Rows from block 9 of a small multi-label image tagger, named by matrix and row number. Each number is 128 + 24 x the weight over its row's rms, rounded and kept within 0 to 255. All counts start at 0.
After each channel's rows are labels from the 100 images, of 14848, where the channel reaches its highest value: "strongest on" is what is common among them. Only what is clearly more common there than usual is listed. The data: rendered landscapes of hills, water and sky.
# conv: 3x3 conv, stride 2 (model.blocks.9.conv.weight, 176x112x3x3, each kernel summed), inputs 0-55

conv.7 [135 125 123  91  66 136 133 170 123  98 105 100  73 137 184  94 104 125  95 134 117  96 153 147 106 116 133 144 119 154 119 151  98 150  88 157 159 102 153  83 137 112 129 122 100 123 120 126 107 113 146 104 146  49 125 137]
strongest on: snowy peaks; water

conv.118 [128 101 129 133 104 150 129 113 143  97 146 118  96 121 125 131 107 139 122 154 118 119 134 126 118 122 134 119 133 177  62 115 118 106  73 144 139 155 126 103 139  93 157 133  84 151 123 110 140 137 153  90 137 115 116  95]
strongest on: sun or moon in view; sunset

conv.146 [102 136 141  89 109 119 117 103 156 155 136  85 107 102 101  73 124 106  85 157 117  98 129  97 132 131 129 132 143 133 114 136  92 147 102 121 119 104 124 115 131 136 156 142 125 141 116 146 131 120 133 114 157 126  71 129]
strongest on: high relief; dark volcanic rock

conv.119 [101 133 145 115 135 154  96 108 129  96 171 138 110 127 158 141 104 136 160 125 129 131 131 104 115  96 121  89  95 120 121  98 173 109  89 112 127 147  94 112 101 152 129 142 132 114 111  97 146  81  90 121  75 134 124 123]
strongest on: red mesas

conv.52 [ 63 109  75 108 146 151 134 126  89 116 149  45 101 128 127 113 119  91 168 112  98 135 114 192 142  88 126 161 150  96 102 159 115 142 142 166 121 149 108  85  99 112 145 116 138 152 121 145 122 129 128 146 101 132 148 145]
strongest on: fog; desert dunes

conv.92 [120 136 157 113 114 104 110 149 147 130 156 116 106 105 125  86  97  79 113 158 116 137 113 110  68 112 103 134 115 140 142 135 114 109 106 126  99 104 103 119  92 123 123 110 115 144 100 123 169 117 132 127 103 112  95 110]
strongest on: sun or moon in view

conv.12 [ 94 150 131  54  98 133  88 133 102 125 155 117 123 117  87  94 121 128 106  86 159 131 131 116  96 143 143 152 127 129 151 141 107 108 140 118 131 108 141 117 138 104 112 122 122 160 125 144 124 172 119 132 148 128 115 149]
strongest on: sun or moon in view

conv.3 [133 147 104 156 151  97 115 136 132 107 129 116 117 113 147 146 149 140 101 127 156  99  23  77 122 136 150 125 118 147 120  73  87 146 139 155 151 140 145 113 146 133 124 111 123 137 149 121 133 116 120 131 130 163 142  85]
strongest on: fog; purple alien crags

conv.78 [ 91 102 105  71 130 110 125 110 138 122 112  82 105 131  70 106 131 121 126  88 132 130 127 136 123 110 158 128 128  99 102 148 109 161 113  82 156 137 120 100 144 106 150 113 107 135 127  91 133 126 104 127 137 154 111 105]
strongest on: fog

conv.165 [120 123 120 147 141 153 124 181 110 142 123 146  56 142 161 125 136 109 146 115 106 116 116 131 119 132 127 166 134 131 146 117  74  79 160 159 135 129 118 138 167 154 127 152 133 157 100 148 127  90 114 105 156 144  73 118]
strongest on: high relief; sunset

conv.27 [115 146 115 134 139  96 140  75  76  91 151 111 148 109  99 102 138 142 157 158 171 135 116 116 133 168 150 110  97 161  55 103  78 154 130 118 121 124 112 135 152 159 126 174 117 132 141 126 125 124 156 146 161 106 142 130]
strongest on: fog

conv.89 [ 90 135 123 112 103 128 113 137 145 162 164 126 123 135 130 140  74 156 137 138 130  62 130 103 106  99 133  93  93 147 123  72 134 120  98 150 158  89 165 128 129 108 114 133 100 144 109 139 101 136 134 102 142  67 110 127]
strongest on: red mesas; sun or moon in view

conv.133 [123 162  80 145 134 116 132 135 136 147 103 127  84 121 111  98 146 132 136 120  90 130 123 156  84 124 124 127 147 118 135 150  76 131 130 127 119 136  90 139 155 150 120 131  97 138  96 130 164 138 128 126 107 144  90 114]
strongest on: fog; night; land: terraced slopes

conv.47 [168 137 162 127  93 136 116 132 150 131 142 112 148 154 136 146 153 141  88 147 150 142 150  42 110 104 128 129  86 119 117 123 132 117 135  74 156 138 145 150 115  92  96 124 140 126 147 123 129 116 142 131 128 148 131 139]
strongest on: water

conv.15 [127 141 124 115 129  62  96  76 138 137 125 147 127 137 150 134 110 141 100 138 132  79 117 137  96 127 124 136 122 147 102 144  92 142 132  96 136 115 162  81  66 148 132  77 139 127 119 113 134 104 134  96 103 103 128 147]
strongest on: sun or moon in view; desert dunes

conv.20 [108 130 104 128  97 146 125 108 107 169 137  90  97 149 133  95 168 141 142 157  90 162  93 119 137 113 127 129 118 101 129 113 135  96 136 100 103  97 138 129 152 117  99 165 148 115 116 100 167 130 117 159 144 119 127  83]
strongest on: water

conv.160 [114 127  96 117  85 130 139 116 137  82 159 128 128 161  91 148 111 131 127 111 133  94 110 140 151 108 108 138 143 124 140 108 115 113  98  65 136 129  82 110 142 163 116 142  90 128 117 124 142 121 127 113 130  94 110 104]
strongest on: fog; dark volcanic rock

conv.172 [100 190 156 139 133 140 132 111 146 134 142 121 152 152 154 110 151  57 124  89 157 149 152 131 105 114 162 128 124 139  87 162 138 127 132 150  52 119 116 159 148 128 123 127 118 156 137 142 134 136 120 142 146 146 133 150]
strongest on: water; snowy peaks

conv.98 [107 142 146 128 120 154 141 103 138 119 173 115 167 166 142 171 180 158  90 138 150 127 134 124 141 135 141 149  84 119 154 126 141  93  86 142  81 157 121 145 116  95 109 162 113 114 138 142 153 107 135 116 116  89  83 125]
strongest on: snowy peaks

conv.0 [116 168 131 112 110 135 148 108 142 131 126 144 149 159 120 112 140 131  86 115  96  72 115 105 134 124 173 125 142 126 123 163  93 120 124 123 101 147 139 103 126  87 146 134 134 135  63 131 147  97 117 158 117  94 103 152]
strongest on: water; desert dunes